A small image captioner, trained from scratch: encoder activation gelu, 145000 training examples.
Rows from block 11 of the image encoder of a small image captioner, named by matrix and row number. Rows with one number belong to one neuron. Each number is 128 + 32 x the weight over its row's rms, rounded and kept within 0 to 255. All counts start at 0. Numbers have three digits each.
After each neuron's rows are labels from the 100 images, of 14848, where the neuron reaches its highest value: "lies over" is the class under the peak. Only what is clearly more common there than usual is listed. The data: patchworks of several textures.
# fc1: MLP up (encoder.blocks.11.mlp.fc1.weight, 320x160), inputs 0-79
# fc2: MLP down (encoder.blocks.11.mlp.fc2.weight, 160x320, transposed), outputs 0-79

fc1.259:109141116129135157168118067146198185118097144102086203132151118156166149088072091138120099130117177099112177120156145082091115156165148108133172167094135124065138127132125099176112071161102106093159123160128128045163129157159133141085176159
fc2.259:158164166131110095090175199098096215117140121137150078158102113142103168149132110167122077161187126129127163140154142129175111143165133166121076156128168160158069175112141187091082110127160078161097169102111067184110147141123118152144101090
lies over: marbled

fc1.243:162100147091167102144155145136151143172131012154097129158139152068126142125089107071079149139134136124101174133112108183137118094152149082159160104152162145142146114109086099153150149132209108140070071140131147126088193127165187126088162101
fc2.243:120194148061065108123101141131094118102099161156159196108089131193155095100124148161142115156113129139147070153093093083095157159155106199095160157113098104141091135151148162098166154140126193112135183122093116201138095182127099130160090107
lies over: rays

fc1.121:123095167116133104157107160130132145116132172079093178099070055138153117129142110096120159084120136167170145152082139106109088104070125113155144105101115092162100127100158069154101100104156116149141143130165124181144148172126155121147190139
fc2.121:056176128121156090134146142145168130130106064150111133154151141137115139128122138138095044150180181172119101157125116109155159158101123152144151146105143151147197092105170139072114182108085135135100133112114097131114156078114136107108093089
lies over: wood

fc1.153:136087104099091161067162131182167117071092108136120155138109144093156123071141184097203185130145140190101192167084096133137114117124125091118168037149135141108098140148105159114172084103127141159172124109078133128112139116124147103182154130
fc2.153:107160128127138146145102130094110139183200123069174085152134102108157177190106089080126115112149099103159130071106127110095139119099101099153147199187115067107135153123137088142104134100073130124106191143120098146085114000164149136169136144
lies over: spiral

fc1.138:197100111091134111116152133131190118045095144113144135093076097139129155184134089133088120137112139115121183115150119118064128167140101147140135168103084094093115167141153092141156128141093126171102116141130138162185119189160135137174125096
fc2.138:217131131132120144157114157102091123086132124147126135099111144115090090163125120079135094104109170137103170094201169110054136112100056082117045109126097120083067119153069100161150097121114133112119124107107161150128110146105071131107097115
lies over: plaid

fc1.249:091171089052160096186126161067140152095139116099139142124121158133088111122138148112138152162094121157102118227146124131105180248118143171162080133136136086071137154142107120128129098152118102065089171166083078138109110119125111133149136120
fc2.249:102172140167120156156157225162155058121154093120158109123127067155114145120166062159125111099164167103176128148171190135137148074128131145138107117137096151084124120096090143127250125123092147138132164195084124110128108106150140123134111112
lies over: crosshatched; brick

fc1.131:116074181093142111085145124111098151081153136093108209129113175117103177103141077075172156032106125137177113200117075149175122128078110071115134118146067110139119096143159132157072131118124122137165113136173160117150107053168091123114146090
fc2.131:115122116095144098111078120161088115129169108162144155149118121164150169141090088132134121192176155150172154147157130105101185118108136183110168143169134102190118116109133082088134167102121119114108124148108141109093067125082211143103144023
lies over: spiral

fc1.307:105153170127140167113180177098165121065133131128084080127097193159155100114120120101124165066101124152098112098126061118193136156113100126160106154187106159095140120123116153114145125130115213100081108148115085168092077085148134093122118121
fc2.307:136198165142142134095148159180105161138129121090157093137175144105134116123078133080116107119078164131154142068104133134123174165121167186110125100151186126142145136109132117104066182136206066121141208102092183087164198158124122118139130123
lies over: camouflage

fc1.4:160155125154191108121131166152136092105105103199117132109069150133233107103069133176140140201142078131096181066141144126138140173125194147169113139173204100117121144161165130144166111075085148139089119129128137156141167185122174158133150101
fc2.4:119122139175140154126117086144106113107125094173134097166166107198118158154141132121153075118171103168175143175114120136113158044120077137132130181133138141141145067117074080138090109115057091138167104165150117052111129108139078127151162143
lies over: veined

fc1.41:081103189130134162105047119155150130136125148103177154058098106124144113140100157157083145175142116139120141100026140111127166156086133157092151154133112066096088142075107090175175101091166122135081112140128106159076127108098093132173133151
fc2.41:181156116125138100133118168167069125122161092157125119134195114167146095154127113093048158106141088084150067173151104155092095127119096129130166132104153122131167186143137112117123092147063089076157163093122120135139159158131198101126134165
lies over: plaid

fc1.208:191150122182142057055134135142170111088123130148107105070139110109163149190131133132141169112151128111128132143142127151124122118095215080150188095146098172186105135109128075173069166107142116120133100124135156152194113058106111105128121168
fc2.208:159155124137116097144090128084086118202140151178079117152138181148066152109165162120084115154128082112157111107174141045126176139154078127148147125126084096120128144124152188144120128100114094113120139121074091107146117142145134130137134141
lies over: wavy

fc1.229:076142115129129152141181138215131165152151101113113164121170136146153108099145130131129098150124090109180144141085150117147114150131116097120150120150078121118116218148091117080130117092128079129084175161166203147124075079154118162146088121
fc2.229:100055140136106094171141071161161129128141143134093098147155143121169107130077109121140169079067097126150077144126122148140144138081118165166116125123167131104086138131127078120146072214141146130167116107077054083156131178160136123072151106
lies over: wavy

fc1.174:117156178112131128138112087070086117131100085125160109120088209127098139150137155130107152132149140111136198064106145104143105131092110124089138139145099169102121136140125142069102112091111109147095137147186087104119166148140134145128095230
fc2.174:138065115138126176126154079152150116110123102108099107079140150168144122152066188122142129221113149108130150107175135179060139111045125130193111100100119156106121059111149107098123143113114101111105134132105090104080113086138101106117167173
lies over: wood

fc1.197:106160120128058075118132182158099154107164135120099146139121118108176113097062084167173161197075141148090161130162116148103105141099140098113168140179146136107120109146127147109192137101138119138127093086194130152144109109124117086180105127
fc2.197:134108167163128126192123074118109114150153099139116130165134174115086094134138101128149078065230106147148114137115157099157089075119083105125136123168115101127123139180136134187047129132097129126090057084083164091142130084188177176111152100
lies over: furry

fc1.196:138154104145125101106083131099102158155084179083115146162084140103102091102226140145059112141168142112149155109072133110129096104140134102133165110110106170157115157113177107111183182161165171134130116059119129129098184087077076099140156124
fc2.196:160023119089132086046116130171191133102176087162156073082165101167136129122084087100083106153118146120123075071163152100106147190110075139087108151089138084130104095064143119135103090084126102115092135172146141126133076119161170134115153124
lies over: labyrinth

fc1.262:124103154106170162073133100136105116133131158107076089164074168110120206152134199125166144121170134138131136097095115110133154129153182089082099118093163172145096146115076145131142096067066107153113106140100104071110131111194137121128088116
fc2.262:142102143203123117118151089135163132104106117077137113145138096133131216130089204176142136149140112078172078106111164132173107134159119094093083154147158093157093114121120125138143203103146120065145179106144143117153159164196170097094143130
lies over: triangles

fc1.64:151098186141100201154141126045098041169146124127102147104142163148152134191133096159144188125121158105108116156150093138140107155066155174138123209093126131111089088095148107126190154138137103198169105163096061124181124133174149140127137138
fc2.64:132121129138120111124147031139102215144163157051146065157107132125127099107086096143146122112123110125114193104134192089130161134155100096123110125154125117114138164181121101103147092146137085088092165138149117118104130120089138120059099105
lies over: marbled

fc1.9:090174186148097142126097145140097137157097108120106172137055116140132160095064119179187126095110161090150128123184138088140136107184151078147116123173158131160152131104136170077186124105157120110182059175087101117141114115100118106133152088
fc2.9:147119066139112077129163113096139063103127158109132134062145088110109201136155095113104125125164099146131099115068085144177147142131163132101163103179121143178082148181079122165049147131110107064097186108169148129131135115189098125159162127
lies over: rings

fc1.68:148080144070146107129138104104079146114171111124082088154118134098184144112114154081106088133128054134166118138124127149095101135126197112129113165109138127119114136100120054147162198110124131166094131145127112131121150061109128153111157097
fc2.68:124158144144139137130180143115157154152158146097109163145177155093092215121180153063109151114162116150115089116146160177144115095147114094155142091183178084134177139147115085120129147095113133108159082130160124073153183093092148106097184169
lies over: spiral; rings

fc1.235:134163148112132124151158183118138171145156139114114082139144127067123138099130175136125132136149130118143098108080137152147156148129086087117166133164103151124066121066119176111126133187115105034135040158191188125166123111122148135132206160
fc2.235:143205099198159125089106119129153150116113111123155098121160084179126097164155164148118123148136154121127157168125101104093159068101155109066131150074123128144101117101112130114155087079120103197115137107188059135125160102101137122098112183
lies over: rings

fc1.239:145000098124172149158080175149116139120144113189162118183116131147097193107110112118065191119129124103110162143130122088128123092153188139108128063137100175157069119115143188115167091125133146114056114141112168092097130175159110130085143129
fc2.239:123158171168109152134147137136126120078058117079105160149107157112108095140139171194122183160127148089116156135138126171074132147125139110162130183075122156100085184137151143092073173164131105175142156074129159201130108193113118144156095128
lies over: rays

fc1.99:165112080118137139113127149101126089064132126160147124175108109117093153103166178115172100070093177150159148148099149095083126155068162081152124111118144098098162064116218171105112083180116154111171085132139132125156117069157206140136189107
fc2.99:161147160150128097129107139152133121168147151123123196083108151117157119165122076111101153171095138093106137135125142181121166114138125122123128111144100106104151122146116168110141128168072145187095172110110093138098161135083142084110110125
lies over: checkered

fc1.230:139113133114111148130131133100082159169140057166146115092114083127085163154082162149078166123110093127126142128140132091158111184105177130095118115157082180167087162113133151063119140132126134125136114130144178144065118159144086121116085164
fc2.230:163088162128171131132109180177167085108157083144189167109106129157176097140140120148064146081201166125115162121104177097097138086136062103147123101130151098109164133126104050126102206119161118152081178086181136083138138096101155122135176099
lies over: veined

fc1.36:137102087155185089162097126146160136181114115109124086181145110149108121083102137195135143123173122064118145099111171133114152161099171111130114215097137140158111137107114084164132172148110111165107090143113149123121158136131178146154154080
fc2.36:108129123133124138102127129097114077099223121116091121102114196107170199162169093039129095132125116148164104149156117087130125130119132115137116067175161084131129149119105165113132081146115208105115133141115141108132134047132143088142130120
lies over: spiral

fc1.280:116134103146098102234174141105144085134129119105100180106105115128154097101096142149167155106145116123067112093062134152168160078145135110106120151081097108135089155135094170139133194149121106067149107167116176097119097066173141113144184157
fc2.280:146103120142186082109145091112085155086147156170155055113160175148062141171124164073059137110166115136126150105150120110120096133106082085100141096132112160158122132108120103091113123060119152126120174100144144085177148102121109126142158117
lies over: rings; wavy

fc1.93:209101102155130094140097134154163167130133146132050156170098140090099060090144087116155174151116135121088094122174149140121092144112135129115127140121098100123088132120121102134185102146127113153121142091127196111190183154133138074120164088
fc2.93:197107100131129133129128195139161093051156049184148110132165123116150179104114123155157121125183128123136117178178126127127112156104159115124105139045155116112145114134103114118075127181085108115121152156133116178143094115115169159123129132
lies over: plaid

fc1.143:111130183122179199170152184171139144123160154129110114097189094116139075138148157147123117127114154152113194096134137118116130124139150174109129154178147163104138154137164110135143125170181168180102068163159122128162174089120155062180157122
fc2.143:162166101141132116073141111081150137158103083084136152122053162167135136103133115122129115136162146154190078174125057146163110118060102080175107148152093097160080133131111101119109118092114125068152164076070174183123068149176087122131135125
lies over: spotted

fc1.294:139122121136156123166148088154113108131111144092127116146143090177176148120110156127157139169128072156101076127118156136154146138094133103153141133158109147112117235146105114130104165092132090151142144067063106103090093151147117095092153086
fc2.294:156143179133086133152136144179119217090101137109093113151087112065105110151147109135100183053139180077198130095129099111132122148108097173074161128140142140165110108190103098148112091178068199140120188098121137165146178121089166086197105119
lies over: marbled

fc1.159:058094102116143144122108123042119139116192114090173163149141140180138148112154077088171108138147127154152136102113134102124184134105130159111152171095172100098096112129140138188092110114107110086138133202149147203105160149134122135124112135
fc2.159:140096081091188177164156082134113141177094193126095094132142124133146169168077077161147118117091137117178147122114166126094086093190148138100102160174072127113165131088140119110166134128117094126130138100170143175139173183070114157148115121
lies over: wavy

fc1.67:114106091096091031129122107139113154146112183084110144140162123148175142100112119157192138121140142126073115169133124123141142142145153124104119115050151123070162122097104089144097142117097084174148182164124101165193127161140219093174117113
fc2.67:142179133182155144163150148156104178131128058229090167110128091083117166124120110150103149094150161131140148079104151099120152127092154102111051130076109164085166193128171091169128106130159153064127077149172113101111147154122103142056149178
lies over: marbled

fc1.154:208120153109110068104149172127116128085152120103095139122092167133165129086155161095112118095101068123168124172139105144160076089157188107116123120141082152133108101123125147168111105092096108191120197129154084081142101119156171115132106129
fc2.154:143050084119113129142070140092126124185102114130104076151131121110116202154130163111188116103131091107085100106147103151135194152162099139134129109137110090154111156163130157117143157114196149189148137141081105099126168071160037123112137148
lies over: triangles

fc1.58:162134102108127141105148175143158152131122131142103107162076139136143080167145138148165178169136133105096098152134151116111122109140141162155114088158150054118204204135152160140189113100161139095162130141127185155143134106087139134163112117
fc2.58:119099187165098130136122174167112145108084079115192108162083146098114106125138115104117121142134154117125119088117106155147116145085123091055100127220196137128103125153130119177090159092072112104067132058154128064112122115087100139103159102
lies over: wood

fc1.241:145085072111092166110174122080115100159118100089128208111093103080153164160117202089186083137164144146168121141063093147121101150082198126109086112135129127145134170069118171115134088129108145154162122178105135134192121180088106148098112156
fc2.241:189119144146147129099089088121120143135229137131146102134127089120123109102093173181101144101104161150148136081107140153123137105133104134142135087095161109187189182121138147115131154196158185138147155069152111084181076060159138113217142132
lies over: checkered

fc1.130:174140092162142135163171107101122095122099142151133105174103080104211122124202130062109072128136167154119096148111081148119092127101154112099172117141171106142053095095152154105153155184111109197136112163130128113120082131109139201175094113
fc2.130:122150101061152131097092203107110157043159097114108170109112154149092129095063108180142135159148107127087197121105130077113145113127068133128127118151072173146174158121106115153079122133173116091116079086139081134133151118108119042092165124
lies over: spiral

fc1.95:173152106130139150081112134213102140077119113105148112124157098130097140148122092118123155148164172092080134110083146113115170171139124116088153112085157117141196149154095134154122115098162165106121171096147183135140177088111136080144175124
fc2.95:108143073129116138146141183178101160147118142126165173127125122104130148171124165076134102155089140125206090159138135088127127126109102129091072146123114161091105120162125121110115208094172188147130135150140065110117115160152134170117100156
lies over: wood; marbled

fc1.116:151149104140163160068103132118114124107106096192151086150110135147165175127125158145123124160094061123214134095144116137106161125155123135119136145169172206172074097112108173101151135111105124103133155181122082119147204154168109148094155129
fc2.116:125087166120122149146118064154101179099152127159097132148106128131125170152101152157102139147107161168081125127145123056130116067153120119129084120142164098157149136137132118144097184127096084156138086123091083101056124111164114061164107125
lies over: triangles

fc1.182:108128143151130111171165125156165117117149128158108148115068111098105136137116140058066138088105167138113125121084138164137099127078165087086109090165156089098117079172099157125109120207097098123106143101142088116159088131093076098193153024
fc2.182:186090103151151170130110142089142116158125098107120129116134137101120191143075177136162145156102117093110155176145120088153145137110123145153146191060097127135177166159154181113116094173161176099100162130146159098109071078093131165215136135
lies over: wavy

fc1.300:128151144158161094131140165183079098090074115099073126137105134086139112135133146123116054107141150097124133128129065183235110165087167205104097190136080139094100106132101134123130127155158131098180120085103106108135082120124155087163088150
fc2.300:184143134118096104148108078118159099136199132123126113094163123129133108080188105085118155094109127149155106146095189059123163162150060147105104072169135121096142103121125082125055130191097102174074172163155185120126131154085112140113153154
lies over: camouflage

fc1.133:101113121123104126129141187095114162076160121091131137158034102092143153127152118143108109150109091095136188157134157168184145111138130116127127179150149173149151133137151107095131067131139077181149098109083118114126105134112195132109133078
fc2.133:180095121125146133140102107072173082154121126092112131113204140112098126133084136121138207136151116159166058117098131134129149118113157122125098099128088116155122099138158111147146140173092098097164186146191078112121114169184205157138122135
lies over: furry

fc1.18:170143097170111152171125171160147142204143134085152130153050124086136124129088113153158103100086102143170136107202094148122134167083096094148112162076115192163073175162078110116103077083102092136147138077149157137227137180088147177169121155
fc2.18:155127116145105155164130139124127104177085143087147131120138119118122115096102150113110074102118121081078129154221113112124140126090092115116163106079163127200145175125130109075134132108125122159151145106110143093214129145133110133159090099
lies over: plaid

fc1.109:126145049128161095143128137189146181104168146166111127110112134156107174126107106114131149152132126168131140154117132079148186125126131163134167069177117121130171171106129178120143092084140106108119082115103070130123139148142071157224107086
fc2.109:133069139175186124089116137157107165077154105176112110095171094163200134089145082093130119114131154098072105085098077104108122124092141123144106077099173122132099172171124111102088144125081108153139150140175131118134149119128153128139102154
lies over: veined

fc1.312:171158171140159154084139081081072091150091143088166144148109080129119093153119105132146169118110090116141105137067166088177124071224148093116104090189122084190123115165150190159127161081111105133167103143156116116137136126125144124175089149
fc2.312:109127052091096108145150106095136108113147147137138140120080113171171144113153139145129114121160176078171117132189119169136134154093087127125103164044128118051151169134143045060115130148139109124137174130097139067124142115137053085146108147
lies over: wood

fc1.244:118118143126151064055138099144072154130135123126110109146091149060119153056068127185127170162090099168127147147159109154118132120113160039144092127147127184098134110093155137155140161084130147073148175156089120127151089110153062106148116112
fc2.244:142116176163103158143163162085122135118126128130155157145157105127117097179159084092157148133158124132138130127055116104107153161112076206086120104136140132129086170101101173181127085136124115136147113134227170187149164129089116093142135163
lies over: looped

fc1.141:131157093187088179126160103135123144130090123148144147150109110087164110104096134114079187157168094132095127156087085100112147140166169135110189135125137192123083118131158153132106098152113145093135123117077092071090194104093160168104136139
fc2.141:144121157126071225181114162053096086107145143176102113106104133216122193098140153143092134112116119156148133148151102124140219151062117110158133180129181167045077153119163154098134151129131167102150123151121111088102089076087157188088137147
lies over: cracked

fc1.213:055125103108112126185151131144115145076145094089147127168104136127105094126147148108162124161105152158104148082132179103136115127114112151097156171131112156101132218142120108113199140171113105035129172109070103108109086100163143134149053102
fc2.213:114088110159142074231090125137099164141133132130166122122135131116114204117172109105136087115135115122124142118123088102141146136073111114179134139181127117085108154091100186080177089160092131112037102120084164104119116140191086125082153096
lies over: wavy

fc1.304:125094118109157202149162162116198175152146107192065117227122110144099176108118142065112138118125113135118126172104121156117101084124184097119124111158076180129076132157082203141122153150147095157109108104160107124139142113126123089094161204
fc2.304:079152153124132124098112098144142119119046182116174081106137151165111144128136117178120199180110127152107168114138169145131108089114127164131170123131082129144144119110180132133090136141145128135166146101113127134143165115167135132137074085
lies over: rays

fc1.236:085090192098073087150165139088167130112170164133153156152182182147130143054103118128075189124135100162161094114108156132160151104191164225142119098047144075151146102128181125145124145107119133099110168137105135097106159128155091139150143172
fc2.236:120154056149130158100098118133103158142095137059104121130103090140151156148154096152144139156131135113074144129114161154091101113164099027148128157155127137112144162137139140138089159113094066091145126139192091131163133113126166146115108113
lies over: wood

fc1.158:116117133095180081067164126113090129109178078132070136150087114145148106109203164124121135148095142118128157096075134179142069113133152153149081114152078118140131131116109049124191090105137126107110157123135133102111116155133190129126179085
fc2.158:136106074120097106175117158140132126149095083090138122149130179147140091119069169142144121184160159161151127106107111116122125119064110125146135115093135142127079130126160098173174116098109105130135156095086093133109195141180098125127081113
lies over: crosshatched

fc1.65:180104161074119118121165162177145118142121153142100129158048150086083117102096171083167148169131083189174156073136112164162154141148146178056120124132114152146127113194123152111178137125140152121117122175077090111111102114092079145103111117
fc2.65:100132099190086086139117140155131089114136093121171162177152121134153108097182077176156050095162135142131089165092065101141169082114128112163121144113172148079159138047102092135120046112115151131181104089160130215158099120158143072136132109
lies over: labyrinth

fc1.71:200145143103095105094106106119072122155168080107115144228127076102131103155148206145186131170132088139191167088096112087085094166073226163157158115115148178157139086134100155193147080192112165117151123169129121164145142125082124129102118108
fc2.71:159094131177156096101126108121096071123163109160093195136100128156128107166106170144091087049188112159169138117193118133127107142073123150156112162156137130128165098109093147167138119183101130115105147140088102188104113183054129103057107118
lies over: checkered; plain

fc1.215:077039119162136114147112151091114103043112166125161086110057134107180115139101159134117164140121167160144121130149129119147116137085163151149152141122128127156155167116060161106155159132116141139080170109132146107121104127142144062100190160
fc2.215:136141103153093194165135056156086102157092115093111137143185137104062137150144113121110106097115052095153104098102102098188141145160098042133134111168130162135119128160192086104108135150177112091145166092095116150147070145134164163120039109
lies over: cracked; camouflage

fc1.296:169098165135078172136135126162164119094084170191142131061092148130123184151113110170184157160101161154107145161162098133157098170151124106179165080134127166135102167137179169140149089164120149114173126134110152139127126102105150130185124135
fc2.296:110117160111177115128145091117122116118178112086089097142126125052150130126151128046143079083114101142128116096088102133101085135128078067089150146135108093111133106124069145167119127124097099139107145219116096136150121075113140119140188165
lies over: rings; spiral

fc1.299:156148124068151113165161143150132127148089131133089163159151050160139151117094138147101124109140153117150135147128087112143093132115173135112156131129103188055086102090166105145161150140141142138126107208101084088190162122117066091151100170
fc2.299:137119105154124105152160078130102162109153112136153086121108185126124134198131078145163191099143093121146162091116157128152144113172109107108103063109189038095133154138139161162092123134131129085149092133138107184099162111098138111075142122
lies over: cracked

fc1.163:067159120095124152176217117171142108121112166081050150148109081024091160153122107120095157117115104194112173093120135141196122098114180139190201141140113140118128166089185127092121115202141108104148101165091100162150163133101185120163130132
fc2.163:136193124082141205102134107136115159165135121090084125087141143150144194127132144125159134146149149123112162086155110112112193137151144143161178119095147071131156118117200117174157158119081115060145116152089125109078207163154093177132145114
lies over: cracked

fc1.290:199115118131092117107154123160190120123115136144102099148136135126107095122180167087184150077132052181126140149162156127186141091178182122166166133112085164184157185111145087172116132187144162169133162138214115152143117171105092139173114139
fc2.290:141075109139124109117164122135165133126082151126206112122099112128135138129248182117157140129070077091111058119170183097109126096122180156221155098150107100218141140138150134135045136150151111200106146104179145169057145100091087125122127165
lies over: looped

fc1.111:130129076109190131143207118152105137138157164133141130093095142076112121132099161137201102163053104100116097112162148131069099147206076081085123135111129143169107128170078119125157095105133150077127098095114158169126174068116116151092144129
fc2.111:070132164083099070109159082159115146138070045157086113183153132135141144116130117112130130091200123162150178117110140140184070167100130124125107150133156123111124126115185117072121162236171108137111129150157151101108138122158168135159111150
lies over: camouflage

fc1.119:108125115088169090119089178112145116132097170138120129099116111164112107166083139170129111141080148111116145126138093098119134228112107146182103142141114133155160127101131139169192152218152101125110114115081116138133145139063160093107157080
fc2.119:134098085140121169133112082156101119112214111101116149183098136146133137091132100080075158157120184146157113149075157120148117100115104160088147130086120130085117139098132140130150093097172216092136174137124102113143088111146057116125046100
lies over: crosshatched

fc1.89:169115166101114167154158179106127106136141156149095132129108109104073188147100108126147178131136164112163108150097117124164149162129138155130153142158118123089148124113154099134111136154159110107170109130081117117121154105080176116173067074
fc2.89:073159102125119126177086068107094121120133125135096141103136144113175068150125101111140119142140090193123127067136103122147163077173139136110096141123134161156066095095136182116132085172108139149123086160193103052128167148095115074121168125
lies over: cracked

fc1.92:101104143095094169107128095150102120141099164134111113126130078119121107118089117132107220178145140121132181101107084118114136089123107158126142136071074152110063148152188087180137128121082095083112166166126154114147124168108109109172119153
fc2.92:166133159167114111117043147136046084084186130097123132164094103177105119124147118141174058079138170108110107152110154122143171180134157104114104131151158155130184114150138143116126073164174107145149070120140108182120176118174143083097098159
lies over: furry

fc1.26:122151113138182154102090145049120140166111172193155157158120062097191146128130112170194150119183062143125082123123104129122131116172103119064164137171106137109060126143161129172116151105183183130117093137097106144123119154124182115082141130
fc2.26:125127176135122121105192060106123075115086115100097133115164102064150163130146114172075113164128127100100180147152191084125109079103110146103124131097117092126156165178100175145183133168074168117101151144111176079142119097101117159112147118
lies over: furry

fc1.220:138138150118120149149151116116113155136136154146105068103157139130120137114132179099140060163112151083133145151110121167125105186129132139144135154140110101118113151126083150109177133129109132118173105142080255076169157114143118155147173122
fc2.220:118186102132098134163092101148138133141121061135145192152171123146113119205096073198164152050099141142111147107105155160095105121113139129160146072108167145157071131096158182149054086153147167104121115152159088083138124150151103101071114214
lies over: crosshatched

fc1.200:085106165110128174173109088179108127155137154110214161078100163106114117126200110078109158112202100203119142162172148097114141164124120090099196093089117092146117177120117148112146111179098113125161052114132105182088122153120142164155167098
fc2.200:169145127094133171161152119130185121122134117130112110098131105100161105213080136127174076116070137103128140112091111185155168117158098168178119157118168145168114060145180104157136075178177102147121147169171147112131222126118149163131130159
lies over: cracked

fc1.134:111128140130141130082156124183072135060168198186091129182141141150093133138118142067155132146146156165203152080121120109157130134153131087169137127191093162118131158163138177112119142121147107109168193056134088158158126058101128112077141095
fc2.134:101163105085214112051171136219177172163200034094155177099093175131127162102171140139141094184173126092142165078094112075143145135121108146128078127158076167122146155123141123124074101149155143160132116120131100144135176117129137133098109124
lies over: spiral

fc1.149:106117077125126156114147122126173164129153149086135119078136151108173159102122149148186151117161107106076190137190167172135113167158101095174162115151163105097153134119104104090133142088145096148141168094170131100184173099056094131099125143
fc2.149:182155115141163078099123152126078132139119151145147132180071108108095055168147159059077084237149076152156091119088093066113122084064118126136109146141106121165122157158114107166136071135140153147155129101110134142130126180137214100086142117
lies over: furry

fc1.177:103105057127076127089113128121166138137098151106157149143045143165157144118102171147102141107168143129201163129112123095079114161133084191131172170164139202130162128135134093176107099124109173161118117128113116085094069133128159149157112087
fc2.177:153200136095128129166133164117118140184136100137100130063140176176152080076148103116091089131085041128069133125138147174121095076088133105103146118087091052141088107132157147110145148115154084129158160162093129175112104129170112108172171144
lies over: plaid

fc1.161:106120131102095115133120107107115112123170148127129146105146146210109164146099126114164093129127092168091084124129175175146141103121177057097201143133140151085151100155107085088077105143129131153159144121118123166148184151122132154161172118
fc2.161:092115078195133123096145146145111156129063133084095116124160119120112104158154204162116137094173165122194128139112162153176148119128123182118093129087133164143138122128162149100118127223098129111100133132186146096122128150077134118061119131
lies over: camouflage